python train.py --encoder_arch="regnet" --model="image VAE" --downsampling_factor=8 --encoder_channel_attention="se" --muon_scale="original" --batch_size=256 --warmup_steps=230
Rows from block 13 of the encoder, named by matrix and row number. Each number is 128 + 32 x the weight over the matrix's rms, rounded and kept within 0 to 255. All counts start at 0. Numbers have three digits each.
# convs1: grouped (4 groups) 3x3 conv (encoder.blocks.13.convs.1.weight, 144x36x3x3), inputs within the group 18-35, a 3x3 kernel for each
convs1.37:101142156065188046117065114132156129138127125115071156078177083136182158118158118151159134147226142142139178137089121085155127135100127122128144109185164180135143123099116106165203107156087155138124093211100163090136129129166147112127146069145130109154081176088125130127108101118092116105106103129124095132101148148155103115130145135119167108144090188128106153172130098136142149056101109138063126104077134096148131159173099114116077163151105097098129151062159115089153145178139146183116
convs1.38:139082145125143104135109132101144132128094060124100118152123144101140119126130143079126114152167149102111141087116124111088090118077134147108123089104137106097106119145075140131098102118091139110134069135151112081145101114096143166156071089117127119153109047085108069123103137093083162064110113103089080141152147132105084088139084114144196169139132189115138143146104154127148140111124143037140088122100121120130117149168143162146082108081142179057154104141154129125114141200098132149135
convs1.39:146126115099189120151129181116075146130111122168154141100110124161092090126156079127108162180211178146133139099064109136118108128112131116087112153097089167092111147091155124140115089106117107172099116108110161142163100123117182167089142105134130100127112182108173173130107109108133112114120108124115078085156065099106079067119133130118132140131078173115190121123115130081140105070118111122019123106144148135102138164137104117106087159119134156162066151166107113144143112130125098153163
convs1.40:140097131167194105159063131135107195122200093126119153163114135124127123134095109163173133147128107128096041085121122094145086171032103106158141111055121139089091096119103145165135110119098151134145191139080135033140112144102167108143120117103123174090132127134153077108110084094059159099110059153092152124111127156155121082133135167131107149147071139114119118149137059145184108154124146100171142095151143124145093098098188122085093117137124135151121134051118108124125136084169114096119
convs1.41:165139129106159167122104120112125095105099189108206094143096152154198069115103161159108128134042100121105042092174147133052145097160086113116128101179094151148196147092157117047209138184079103136082124072123186148127157102132136166092129181115088124106136094184093177066135123162114110173143080159122133114131123072113054081134094113140217141105141123146120127108134169163078070148078140118180125145041120160076148144100162120083096114084142127056160136255120135153153153090142122117104
convs1.42:067135139104093071108201128100103136121166106099162128102170136103172137113162140129109133071112137147112144106139110095158106114134119080121129071181096141104141127167096104096079116148106117061126100188090117126114122114131087107124117116171089128100141154137095141098115133122083166113108063121134131166097117111183110145152136132125139117138116103174078148146115107147111117116131127113227107139088134116155080139096124116150084119117142097139076129112109129111113112068167135139142
convs1.43:128064107127201115146139116135102129122115132136091100148104124120212110103123152104099154119079094144111196113139175129069171149111134152092165159184130117135152105159148135104009138140136120134127102049181139100074160079132162142137129112168143117142132121140131140187103145161170161164112160139147083178146176196161115146102149124137186121168097055157145099139095166147124132112160159174118138133120146141122144103026141097117219124149172135081137113137076126129144143019124127166148
convs1.44:086133122113155143109092192133070155080127184101160136114090107195082163158170055126132142076118163087113152186124132094115139100050168092096142105112151119092115159161169133138083097078130113125124100086155155062184135093130081137111119082115110116166100112146104086210195099113080093088108090164127176111116189045092127202130101095146184121111037182152143115138073166154193145144136130102117107133143122117146133122113147102054206135130174071229126164073154133131143159176097135099137
convs1.45:147122161150123139169117178142140143170112178131114133129128105133146173123105092143169128159186153108146153080056140058091136129098163069133146083136125066106128097114171104059154126131156107110125097158134108153112109131119179105118106121112140147121176183132129085172115090196057042120131125193092130124132123102130159151105146136099076111147080128133098128123129137124123124189154180154088176129136177110067136041221086130113154154145109135104141119083148119128148162135123131107152
convs1.46:129149125106090102206096130139108112126172158109080110116138100119100160141189113123163154134143120127178153120133115099102136104174104110105136119036157113198103133106141108112132146092146118113113166093152193103116149141104120082098052074145111087141148096130153127141105114189120089073193162089106185125133130073168000169125121140151170108082092128127120122122131126167165163098135138107186157156128145149142151118107112140255105130136120096064150067000095129131163121185086139048143
convs1.47:197193157169139148198150132150193118159122126115166122156102154113084122103104142158151127167062123153085147129140134173088102141145112153108101145088117131128101086117138146138147110145118081160139138097076099093117158131133146094162188122124111123178142106096116139158146150119144112114112176170098097140105036075144091139153102132094046183117195108169115163117049152171105167129190161161097085118136127103174103122178105175073130109095101144183121108197107150136108137142106128142156
convs1.48:128127134141194131090140126166117116102120130132105087154116120155151134108064157103143151126148143150121138117096125115132105119101070087122133109113094096083115113102138124131127138131138111072081097078120135079108103127135113100122127099125144106149139154123143163119130104100119094133104073097115129094090102108099112113147178107141158170139165138135137115118155146162126134143090120139106094126078103137138169164192107114150123119144144110077114105148136136098130117138138127077116
convs1.49:121120109100174118089093095122165084114081111101107078131144119141135081108107121103074113100148114096091137142087146075135109144123107161093100130122110109053162119093155105118119155122151133150107108232119118084099153086141099193093150141124150121128112171129112120142158069146099120093120100138155119138104215096127128111102129132135104116138150100112126108126099155100107147079103111097156114113135118138085145131189153109154157147097109080160152171115119135151128169127156147116140
convs1.50:132135139096095117110189047120085122084141088141185113116138111122101115175116207147137121124157153093140108138144120135024129129179123141142144103049134117093205140158135126146112112154137123111102120026150109148115106136155097087181110153149130154157131045107137189088157102130117061174136060122107109131139085161136136121143099138139138160104158050130111090127138099159106104162143120090153098153122079092120070104091139102190101122116112069103133170219185127139147117218144138121123
convs1.51:141196159145061132128100195127154138132154116111153157122095117140049128137136128157081153134127117124089117136129116134098148141149126118097141123050124123127124103146098116114159126121089143149137109000127131061117140117170136065174137155146118131118113050151111100160168103085134146151137110146109114149110114158149173149085037147181048068149067168145138115169124176126161099132101161127159152152154123065126084099000207117133109145120129147165105106110158175087084165119178136130139
convs1.52:136094172154106114090161083146074197128084107125154112119087105134179077127087121110093094123064099101082189117130091113068129143131137103099110091123118130092123098120111145146153109105150151133169174122166101163124130129110078101150147121133078110191123058121106139148126102077099128143149109143108133108105132175132148164169093108130132105131218075125097119086237062112135148123169105149200174180103156084199155115155034143108227137102132163086157103193087138146094152167154161103101
convs1.53:091117108081155150146072131133112096135137098165067097151108100080155103162109125124113102170165092158111110076117077135135078146165129118093078146116067143180063110131112131162071159143139112120129157137107140171077120123088140139101116146116112184107088149102139054135058114041115180110103162074105134141117158120137229150163152136127128121101187112155093124157197135145086164125104050086168096156120092105127114085176126110126192112130150165124160144084146132134113109144100137113163
convs1.54:159125106164178113156062121119107105137108105128059115156123117103188111103086134124120152155133115139085090081134134123085150138093146146117167114106087120100155114149151138130187143142113142095115196151131155207135168114165117064130156118113096182090117097124142024095097132164099093115110212099128148165133143107140196121166108119133222134109151131110098092137102149117138151126121106042144134129156088138163101138122100109097103123102100141067126115070154118168149130111100135181139
convs1.55:119145123148086143128065131134143136130124162134163117105131117145038148143141123120123145137209108151130178132092139135131111120180150140134117139026107145102156115122139153146105131141157147108147085163207119108078119150122148046095130108165150101143112134135134169152136112127112087082148065118127136117162125094134071088104137109149053108105174038147128125134137147123088151135130125149043094121117153096122111148147068110073164138124124135119140146187143133136122130220134135118132
convs1.56:104116112117133193116138092131124133138130173142104144111125160053109073151089145150118109088211117153121133109164160149158214125123131121150189129145128130106128142168131151129181115142131126165115133073148114130157115129168107158038138154111124105119121139129129127088131162152115154250110106159148176149155064173135174133122156160095110120156132114129120072092187087130127124126106132140139125146132151134131161142152239122105121130179177144132210124148121122143077098175074127134100
convs1.57:134127156088145152105158119102095138115166114120103140120127093145123165118136158161076144147130126099140116149140138144178062187133163157117141168113107122131174150180121097135114129199146136131142106124090138014142144186170112083155115125123141164104089186146173140087141130124142162048149155164132178112117105133143087126140107155163121058141128151104089128158242132136105086150130111031170061105050167142147080170151102146177090142137129175134184112255177119109093136140138129098115
convs1.58:120166152161194091114072154117090115123172106164088131117168104179062141116147095114130107139157114152084140165139165093143125185113145170108122117148160188141069157102136113065125149136107168117164084144173146122081104130129150165140126110100152093161134187082126079155159145140147167130106134136174136177126135165156153115084147111127138115180079164127089134171080083071159158139124139158104137087151153131107170180209038103114158137121112150136142179084178102108142163066130111130117
convs1.59:087130137125000123114138114089125174129170091092139162086176151144239146116092134100133133098183163113130130129102123087059156126166125118074143120035196114101171162132110109175211142129175084136144102141139098141192136136094106041116128107121112129185121134128147159152147103099132119173115121109138113128162112104111135095073111098133163185192179163139198105123147136102142055111178161165135115099074126134111086113093194113140049129064109126062162166140116138123140112255087102143092
convs1.60:115107116140081108058167176117198130176080154128148105109153101087118111152073102131114111125189107138108082175152144124113117141132166122146151164034135123081101167113126100207119136103152151162119146094197129152128084076121121097135160108151156138147143108088106138201138126132136035093097122106130100157160056143086197135139143116114050139148191123164136122142124173116106142104160112178110190114164108108154141090191080122196217168215116129120158154058108101100115120217096122099148
convs1.61:151139086081120148121159057111139146098208086127154116128091155138136099112158163149096100100148129112075096089147099079147129086087066142116131102143117063114133121084111130064123132109089125126155127210083114192134132149154156105187146068125127112084107088104132147089100122101079091141095097083144125072126120210106112128134167135098095099115129160140116143125162104082122097143098110110124109085163091107146082156057117135108145125135102114119125126153123132163125140125182127138117
convs1.62:123169141121136134115135133098142062136144146042145144102119116094127145125123082146119104073096112112102067094120066116113095106154095125120072103208105089100035100124136111127142142098120119083118145120108081073057129139141130153069105166079089132111128163135068111124090132111095140096138152092120083153116118118097105107135141124135143109131142082142109161125092123151101155094162114115099146104127103099111127117126108124121141135188115158115122132132158151113129117154066121164127
convs1.63:134152154117140129156105146158080149119132098155090109126113141099139043136137127179128174143077117144117160180114137136061075111088115163156138127118109127120083140066098135124053112114138102158127105124143136137100136169154147117117106137115139110151151121202117146136185121139142033073130081124111176110161090087148056107107122140182144138099179082130148140126141138125085139193096138161076122161104155129099097139151066115032127112126117144137033088048071130111141118070148120165120
convs1.64:141122101114225022114133143137129146104149127156110140121079121153226199094111124129114083088077133127103080112141134116140122134082127107091139088215126119137148106136127154086142134126146103182126151186063104080193183101117112171106127106116134150132113140040133067088099103115146176154110068098114126106130179076156194082162083152155122161108186120124119096126158155134108103114107089190152130106052092129198129155111137158109096101167104078095231132125125121116111174072108107121129
convs1.65:104108164163111097148140113151068121133221105141079118117181126096136102107110176133142131151165105155136149135133095126139079116042080113111077130132124079130075106146120107166101116061094125097131122072093143129110107123100102104173129156119089059124131172087158095157115084091139097136099091083147034057071068117106176077161111161146080160191140139137168165187096103126172144104121105140147104107120119163165144143115089171150154140103141111150076111129102097168114119082130116128107
convs1.66:072108156168183108150156173139135148123199092130141202088217138121130164129095092105145107161147100127152072150087123135096104137127168143146139153113106176134106115095165140106116123133157238078178161206187160088064120156091168166116137155112151129144127077002163120150144122136126103126165130145115137138151005130158086108126174173122166085114072144110098146128125081123137110120095152101094054126111220119132141125141091112122045097112116081179084112169099148139118117136115140139212
convs1.67:101089104130124090123135090106142138106126144111092161139105108123088183126133118089070056111169089116185077140132120148109091148085105114077131131166081158113110144189125106140143112129099108128119087188111112144125113091114119180074156117098153207129136086144122146067119065124159092088122137116161151130168102096138100141090128148126109122118092165110106130136131118154177146135116113145092156136187154117154156142054188091105074101131140101133101144053147163120136119195123142159144
convs1.68:079083134152115096161117110147171151081119138101152137147119149146154132102103104108070093107199155132117133152169139150137132162166107165150120158132142129093144114123154175156159142113151136141147159167133170203176152102110164136108147078134121124125105106127128074124146181157150094126148123090159142156128097124150111105161134112163103174133147102119123177162146059151147132137143147085052183120188134121129118171214127151111089142192119209147123171099137110119126099163143108099114
convs1.69:179140148096032104186135195120085095078139151104112121164124086094091137078135114127118135116049124154103220091119135107109138090091198148128103055098142072199177106100123150069116133083151151134138170039198111207131132124142073118143136101146072069158135069122096101195095134167123110086105080168098129121093125116149171143156145154132182078190204139141127183127155147161177156089135140089183098137089155124189164202085117190071186092116112139116113109113078161118155096140102110092123
convs1.70:083167069153077153080104110111154107136123196102172098153146128114255112167125145095113072131109135057132091126113154108113156109128099099166107154179103114109097142094113095186154106116123162145077161131141101044093133113157088080101119136108168141119077022194140130181106077182128146074098115115097113144149135084095167134144120128082186136132122119133085143118145188143127121115098129119170124113179082134141160110115147127153250168112144086048119120130121146128108154145145136140096
convs1.71:125078109163081170111227068128156122137100090138153191131125166106137076113136175158116129110156094142153098158101143079095125114106115120143098157017091128108232128122113083138123130140070116159093131117119157106230127086138133087143135131139143170094095120148107170071108098124109099117136110149146129146183143164105095137105138123098097129122078196126114137131151085141126095155137123172157095151181195144118154106202168149141054170131145064038145149162137142129123112164154141096081
convs1.72:129140115097055164139096111174162188072017131166111163135137139146179093137139156108103130127028108131149133120129174115130163120154134076171090132109098145138132094123106141025099112132123138067111118135128107139111111135124123125146134102121099142117126139152131139123111148094150250130122143125103079107086173090104120097107116118117165139146137149150116121127171121119097099147187139149000183152141149103146106171126148138106124129135108135110171119118124123141125136125134123151113
convs1.73:132078129112109088130102101148106119089033161117098099135097150117119132196083142113107149127076070123146098111099150158053158129119134129153139116157123141153133132131099088137084111078070125077157128144119123102132132175116133190163125166107142163155145098170113184141131142113114237093151119129133087112073176029120093120139123154119168159140175120120141075142133122118132086108130103158083063150158119084136108141123133154138133124114127139119112112081123114179089105126140121075100
convs1.74:137145135118133196094146116154139117111050090121123158120072154076083102106103139131130089050196116123203091120099120085205083129132224128081168130079107152049158142123083133173162069100115113073138151082133155126172108213184162137109140107118041076142151131195127116137120178124160138152176113110134125139155197107086175126072119131133117123136115105178185079160096197126160118101116092176088206124077174120138149129122112161159133130122145130099122123135100091137140139103121127153128
convs1.75:108094106125124047111119142114079133104120109110151124138147104136158197105132137123168125127172157131125180098135112106177135126128123129156164093174209173087128116085050078158141137111142128116140139087071143037142165095118103141107112126104144134129102130108144114118115126118207142103114093071060110130127160119127129162134104153172093096122092134135165112128147110133137099118132144127089146151175166144176144142133143148128150082098125125148060131107182137078141113201096116119141
convs1.76:188130078198116112132106173154037128179075175170161149161101149070184111119081085099172109108136182109055140115175152051131164132121118103140104099091111102143092142117131180110128124105129103141124188148121241185129115164139162155171123145111153134118146143135127071147110108100148122033208171127123117143130129101153104146176136132079149117118103115081120099102078149109089128131137117171125144106100107105180132119216140083094129119169116162062109179169135159145097097147185106130120
convs1.77:192171137072110155154108098164108156202099116169135115103107149158161155131112095118109138080109127129086099120120100120058125163175064089137140132173124118159145120141157139110185113153129152147135072152162098107124133109101183168085129130134127126141199166100135133108107150114080087131137133153088157140159103064099085137136062112159211103099130094122082103114117088125119075109152150111082129139128110103096121131208111130114148131111107109093157085149133127104117133065157111134079
convs1.78:098102112146197126128112059104158107166083141114103153103098124148078119110149181168114136131171097109049107091118127161184153094085080104129125098229193135188160130159121154092128184130226121103149129066101139215092152156142188165107136150173092104127125110109110127158140140155103099094165184136155114154129113127137177124107121099122166164119116092166148129152137157131127131118115115157197162136042129153162121107195129098055125147115138126153106120189111142119111126233101105199096
convs1.79:170148155138156111165074141193141170134060173140091127078045109117172140105160146070112115146057095139164155082114141120134113156132152077120100083127138158152155131092109148072115154125124185181159223135117129146153168199121193113097116126096150141144152104132166149103163147160078168142101011063109132157209082163164160134131144122120008147146133146129118150165030137081131132138100124104047124162125146122086133132054132104150121158137143215194105129090117116121137155129117092127134
convs1.80:126166135146174153132184115145093184082106121121131148140125132159046160154183171067127141113169169127205112120192155148199085157113185141139152127187130117098169108140107122095098155112126098138122152100130110209095141131096088029154118060103135130105103045119119107154151158133146117118102161115136125138123189152142145089200107156143060171153131098123087088081118088094080101109123149145240104095105167094102126132148102148083135131160103090197131123075086145182140116121100153155109
convs1.81:117164118173041162118142120130112112110178135130130124140151143179000153115158138132153144130255124132141136112161133136222170127139107123154139124205124150156139130122133171170116136126123123110137123021137137138126139108102117000129112116112139164135134089141135153132117131106113109142128120121122141126129114099112116126118107116134051133110134123120134144108072138138138120148169113156192138127104124125166123139178120124147152123098131139225076147107118125120134134255144127128149
convs1.82:145166165095092116137086112124137183146195125209141109147144118082112147102141144100101118142244181138130155154116154076199142162134144144115129063157160121145083128072128070166127114040131129176097173053182156110104117105114109132109132102148106134105111134150083134093143089146177048193137163148144112131142111160177120164102139150112154123121124174121054076141080067122108119128103128118227099145100143127120104134244107133097093133138090128162174074141125148113118132246117126115122
convs1.83:136177150152000135147117154143126148120183105158117167103097075078085073110083105122122123146031137114145115138143127151072105114078119122138114141027133121111105091076102119225080087052060141147167159000150167158164132122135135168130139158147137116143119085100137151124125141126172151121152126145148124115094193134098124111123152139145132129131108132157130159125192122160136141130133142136026108137103121140141137129133128153178174163158142101084116150156160130147113131081157119128119
convs1.84:137131117188171118091168093085167153063123133097142106167168160135123132127070171218077128095078147134133120107076142208138147091137126073112123127159116148087172135223123068114108136116133153111139083138141157148126127153110150141137153135117116187140045119102153110143158169154162172115114118099172136181062119168141183157073147106174081186122143128128131113088050111140136112106116111148146128115134110108122088090110087119113110129110184157209131135143121094154095097200102107130121
convs1.85:086092109089101111095081147132114140118074135132151130124145108151169119111128091126163145180089157134177136136122153109095093120136173132132119111142109125173111121082089053149108087100053129120119117151090116102129111105121160168145137100102170177125107143148144145111131159144138176162119134140128100132120093157117111111186132117168154104141105129106117152138099154140084167105135136121032116113066137164155136178040168144200097112128128116100092163126159118101146111073099125169153
convs1.86:129110101113124163148128161091136114175123086158074102154148133132089161103101195133121117062121130159034180145100172078062155129090154076155135127099178088236129112124133143131163078168134128090127111160173162255086144106131103202054127117087158114085164173113144190082099158105158144143141054140070106131070187111159121140128147144125154126092139147162116114202078097132073067136182097089101201168108163073132115171118170147091105113131072126051175142157077085151123125166147118082123
convs1.87:118038155139109152094104142134148145157178078122111121129182118108057144123163104125127104120193109129113137120065071103087100116097156113107092107094131130155124105144105116083100099135191154126118124091167110144094122111149121200129143157168117140149111154141152132171138110110139078146158173127118137089105137189123121113169136123133217137140131080130141129149165127133146101140082129112160065140150122128101129174176084103150093132171085086043172121065121121137130130045138110107088
convs1.88:113097123110085069102113130164129163145064073140110154096101115148165140113106147125103135128061093171154121098102110107039151102109131119121118137113098112130122102078109146116141107100133138171181148115128126056155116122102127255144118090099128107143127255164138112188165147114178138113174178145125115088115169120153118084112164121140207121129176091141144109133152114141114142152096139104104115130082119107098141132036094164074154120103088116146165133145116118115122107062152122127116
convs1.89:118152125147048108146181124117152126112211156111114136158167190175018177162211170165122148145088128139138170136103158128255121129166140131141142159097157110173098120137112133042136099158097145108138128119159140149122139142110115034102118090116154129126117101135138146116135148126126049105110133100119093111109150113127124131099156146153003091146109150099144126098164136114087116111123124111112124146093112146117097151192137105133105102148099155201109129131128136111131142115124137164172
convs1.90:124178153104111206105147155122135092133047124113181170144108128122084115152129154135100144106084123148106114109091134107082137132131114174121163130079143146106125169210214205031122198217195154119113117124097121100088110165128137214138125151112140135146169236116142166149167117100083136133137133126155131154102119123179124148145178141140148136159172176159189139155159148154173155133178119128063119124162162126078108117130107122105113138106134077038100136189141141122109127046149162171118
convs1.91:105084136131117154127042113128102139136088114132146168123153103108034126134142132116126105135037118133136097128133100123255091112070105114149106159073157150143109126145123091103133121168021128094110102103171171189185141120120111140108117163106125135094129189127127085067123144154162093198153114113143132153149137118148144116144119131158195073141082107114090151121159141080094154139116100137059114146084128129132136095102140122127125131164167107100196117244157136140133116154121096131106
convs1.92:129232161158218180150123146126124110118084155194115157102148140095045147127133137164122127140198100121158111124126116111112117117131142164188132210120115124138169141093169145181126132047110159111176129135081215175151141105113105120070083116119133124135114069120105075139123085164137147175121162150107066151121095096076106079096126121153132117121075122128125125095103101087137099171114119123125152130104168117142113145055153130119117131062139142067112154139125105148153135158077113104108
convs1.93:101212127156072149112100147067100089141183078064127118172092145146060158138126167114116151133067154105188121145130146150147137140115170146131136138176168137155149121110151087173092115066132134121129106138091158163103106134140150110092122150116092104159110121100135088144064074082105066055096111046151111130126135151115153130109168115147014155121112131086113106159047143067161112087099133123190151113098134142116122100134154134145104127154112130117110158077088155125123091135127134166104
convs1.94:137127114130064152099048117105152154153111096159121140115107136100112072118157153140154083114200159113081072148193100113255055144137135110088176173088066111162128148078156156112187101105119130090130146136077112077114127150117134063172124199156140071112163153183176139107109117111105138158116108172132125142104130099112102170109148155125165162176078163101122166163142096141175160082167139109171096173169125104142148147146091111184137135135102099174134149037140131159113149227155119129163
convs1.95:100120139121186074085120108150133116119057105176158163111135143125143122135093075083126113090115133144100174109089137092065139148062076133137120134153141142078116134128118139153161132076126124136130101000136120141144159130096118237125135165153143151132105200093134120125164184177200050140172174143089126141112077134137104089165110152127206113146136124167122164153088101143124145158126123143044116089158077124117161134212150125144145118117125126056082123110175128078145092094113140146146
convs1.96:107153114141105103118160170175130150147123105155150103118075083078065131128157094134136124168027116107141059094126105126089069113126149124080153146136119156181079111158088111169186096159062138099116127055118127113143128134125153201104110145148163129143152167149135150094125128199152087157135193177152148144125180135117098100094110098114216105157075198128152166095137133149126209169103155131117133107124145172141123085144155126133083125112120091065097121117137159131152116031124126132177
convs1.97:166099098124025148094143094159193115127188139160120139088128152118141158153154169113109130146189152157127129148065114075031104148129105143083140128211104139083218083144109131091131095098132161138129090156066139117124108105133100197121092094131109108169134130163132119187150172137115137159125115138099184119160248093126118103150103135133195190116122138148143109081213130123125083140094107111212113152098092128121108157255122146147122128122104164058122129157071098126089133071128121151108
convs1.98:138131143084160152144066095126073106162173164170153146094095122086121122083144116119121107157124107123089133139093098102255128099139135145158141131069105141183152101154151111148124097121160132169111143097119117096138176133103163117105135120139131160122196158179173101158127131171165055116110090138103133155065060108090132072216138142104127151135126097096132139197109106128186120121114106127194069128165149117151116127145111095168073100088137080170138107097111160138115087152130103126123
convs1.99:135111132109155121141120130095126105116233106075081113103142148104039118144091165152118117110255127123112137112122127119237114122117137107126111169127153133108139132127133158156153143134089121076117107094124095157122123158129192062156147166122137096121138058144129130136133115114099012115117121102144135142112130127143126127101133104086083130157128143145141096125075126086124103134120105080174139092136089121093121106113103117078129150127134130127135116133097120155113143224098143112127
convs1.100:130115125122096141145148125135187116146084163157112127127129143076086097126150169124146114075075102113111112134073119081108112120170130106087117112255089113068140119157165097057108128154125135160151128070179131134133163128124141199150141183128128125112126112091133129111119117131143070113125136120089131130158225107106152156127076137098157085100106115156151136140075131150159113142123130122199190094155120118129107123216127107113136148103144149000125126134128117155148144149157119121136
convs1.101:129083135114099106115146074124148116108057085177095107062143112098148124073161110110103076106009098167130139156160099150085138161148103134126140149074147133121185082079078139117117132121139120119113048182141130126104139155147145122077120114156157162154142216173140111156149130124095174188122105130088115088107142061138082082138114140150172137101139155129099123077104099115099085130151123140121103141143125110108138128132078104130153126146119144081104148219100147132133151073132114160154
convs1.102:135124139136134140114138139121131085148136136115091099138109145122000144163122138125167113145095123125177128184131127136122152139085144130155156132171090108091143151130128160135174182080164123144125174124112117098095133122111136249169150150164129139141160181117113122163102125143132141107104171178104139115133165128141112146159099105128245098156094121102122108110122110112168140137151140135019126105217130126123119110171109135134129110160111145151073117121129114100147088255118147102120
convs1.103:091129086098045107112110152110143109095160151162128139173176138147147174156133097097138122154109152141113069219098119161105134144140154202112181143139098103188154079168130146087140148100134088146125161097051106218129115133118093156104105117136078128133093167132109090098085127128087127104111076138106112093138019103111167160220093151096144168161099085105204140151132131121165174136207133129071099174110188116118157147142149114094111132112154116217108107175099117056149144083130123184138
convs1.104:118177124142074074113058161111125143147087173137131123138093123098053128122143116111123123106254118102112130128101112098238118115147144126099105096075178115151106136116152121120107140157110168084116151043075110090112109126142117233074109109158136151090163052069139162110162098146124119127100130145163118147134193163149138132134118137113096140152109137143106155138185165125138130127084106097196204132092111129077115115226172130124107116105120106136091140097131139180127125109112126136122
convs1.105:151172135156108157139169137121141084128162090108112121131126145196041148185190166127147106173172118103127127168125141148236150109132173144111132134171127136145146163136131093000138129182107145172128213160154124141156079104103149069100113096094138123120129118164128156111142121110148042143147098111096093122113025037076090107152124160111106080108116127129106138119093151139069142126137142152190182174161135116135140078224129119146099118130139113221131126132098125120140109118104118122146
convs1.106:150121100060232135111135134138080097126195122087086125143107101150051121147163146150131121176134134154119119132129135098066150152135138136142127127183122126135144122147126117134127099087145092130120140098107138097144172164133136071207158165149108101110141070104129142117129086127094096113093081074132135169137073139129122158112137130143050123097121080087155112116122147119108112127085117093154122111129140126136125173182087142128147156116144086122100115142113112152161144190132118159120
convs1.107:099084148088103102130104155168119138128086146188124147092138072088128080118145072096117116132255109141133089103110115113251099120112125114099101120244075107066086116108121146103103118124094153153167127101136141114147106153153131056149127146151120178134143213065117136109140142133154082120174111177134137100126156169131138140154122138149221136151139148167134170155114125175120186141111137117213104126121146133114112126210145161132151143121122098110129147160152129103130139255157135099126
convs1.108:123104084114114107127069087118158142156093190124110137125127119132107099144085107145100107161088132119153072112172128129102135129136129139168121141095144122090089152102140113129096109149121151092166133135068117154135186124159097137102144113118129126152114096112107142138132091149140159161147160127108107135128075089115159116143112085111146174099058112140143155116145164139153095156126095130153100146078107142118117135093137130082123130096134073086125111119116200145119138126130130093062
convs1.109:163129151116069127136147134130114126157102119102088121143168086063064152130131079103111102148175122137155123121069158079255099145112145171121170139120113125118122134119142096255084121118105085180082090090106146162108116138104073093116137135135091152127124157129118102149095181119127100155100121132146186133162114135131133169129085152139133094115131105125145144074107103141133151138085124070158131112171109130107125137060140132151173123140110113072153137108166110094139075116122123150112
convs1.110:121088129103156127110126139084063157114219162121144146109108160096122152122093172120084126122179144128128139099153106169138137121128114161086109063121073149155180098132097131084150100144084070144111112061097106141115114136130102059118102146120123076132134174097113122091106129131166123116159104185177128085102208096117162093150094123150111125109129123123121119139155120120197108136139121177119163124069098055121089138101185108125105120116129078137161121125131063107119132090174139124187
convs1.111:157088160174086155152115143104087080091155141102094143156068143193075128129083157125136111053135089140085121127154125095101123103167091139105148095149068130105117105155137133070142119192079161127121081107178175177115162086130102168146112123174133141143136144106133159086113116109123176073132087161099153111131122128128175097149195116120135131169197080080100168077153093115114080101139122183225050134105119155113151105145155141055141129132129171056111148124168150116121097058129127056140
convs1.112:121104152072157103102084114122111113150209128130109138124130122087119131096154108127127141133145156118111161123128119127091122112160111140111164152161125093138150124136119118171105137170142176138154117137092080143104118110117128142097157175118140128136152061111113109142102091117141142123136127141102153112077108108140114139130078187084070105086096104109145138125128123114089134106093149115165127117060052145116179081204096140111095095144154054100121109082153159103149127130180120107175
convs1.113:118092124108097111152147111154166142161182098128186126123118144112074131152112111129130143127019157126141115130174144070185109159085142139137129151148130156230093139138122150217144165104126117132141110095111128094188100165147141077141154077146136104139204109130117163103134145111156154153106104115115139130124059064136210149130125173156077201108109123153127134138090170093197066141163119157155156136060084133139115146104172147052121110138136146047179133186133138194160152123133118096075
convs1.114:094114112139163109113133120093127116095095102097116099109135114154137148168112169141152140131146157152141161097133138108138097115132121097144092159120124096151117144100144114051079080051112122164097159135149135102130158090129086141138123100113152154166171118118175164154148143145125070158146127101131155149148159182139176112132103138131185126135178145116174164154135134109145176130184127190184189156194164107093093100165142122099105185139116133130103143124137155115175089094135152107144
convs1.115:113113095130140106109136119155128144155165156146138132151138140137103079101102116163117134115085065108118111101142118179073148109149120125129131123109168103113102120148156127170147142163140151131112107122088122102120132116108098126119108171160122103105104017093122087064157128139124146155151140138108154121134093106112106098123152126118134091138119096153141115089121095079093087111100117080095110119080131154159160154135133140162132138143139100175098096136095159190138129160090118094067
convs1.116:106111108083146091098109071113129087126113140134116106092099073111183117129110071100133110123150112093113096139145137120163147138111154108125108129130076131093110123117115156072121134137147119144112137147165110127103106116114146138133127130123128102145127181139123131098123146131136095122114137143127092147144159131132140111085109112123145107077082090128100121134157126125098114118166100131144136100131138111138112111119136113108120120149127130184130120079076077106077144148124125103088
convs1.117:130146101110163150113122108124138156144098144141125130108152108099138088121100124156139118146070150140117111127118144141222115108136155119165105160130065130122105138162127150138194134138143159109112101163090109123127111145165081145164135126138104093126163155070107114142111143133135082149150141150136046126109078127134115099121044084131110104107092092137153093094108093130116081109082099094078132114091058133127096168077100144138120132094106093031117105087117178137122170068086119144139
convs1.118:126130125133230119156116161120127116112060151126102112136128131171199103170146142113149122120209094137138098133131122151123146144126118148097182109135165121105177100117117123027123117141126130116161127010127129141146113126127056103144079100125134163117154079107131134188152137118120115132106123093132194126201128107175137128144109125170193133156113134148107127091140138118154151156170131185090157161209127139149173189134133165130158149175159126249126142122147104078141110137068108104142
convs1.119:132122140115156134134135113105147109155125107162133145127142152124159098138131099134065112126154095103115124127146111095112085100172137179148147157123164168159138128133110108106135133131152136166146188144157176146142170120172105104127131093128118168075099172185162141097075090116098178083100110104153114150161161177107146103123147094120075166143172141158093135173163182094076112124179140091149163144158159168182105183125120166177159159117117140122126128111131085110091078200175118042112
convs1.120:113084157096059128121134133092085124120238056142056120123089132094100129097185063120142123164043106117175113109102104141069139113166139134090104133166105105064045142107112144156142138114151121138108154139225098186100107116116101048168131100107128098147173127103139186131140109115144135096131134113123166104089143157149096173147146161206134050133108142131081123116165114121073130158117117173118130101188110139115133185067158107149138143147166098094141140137133142086127125143120130127132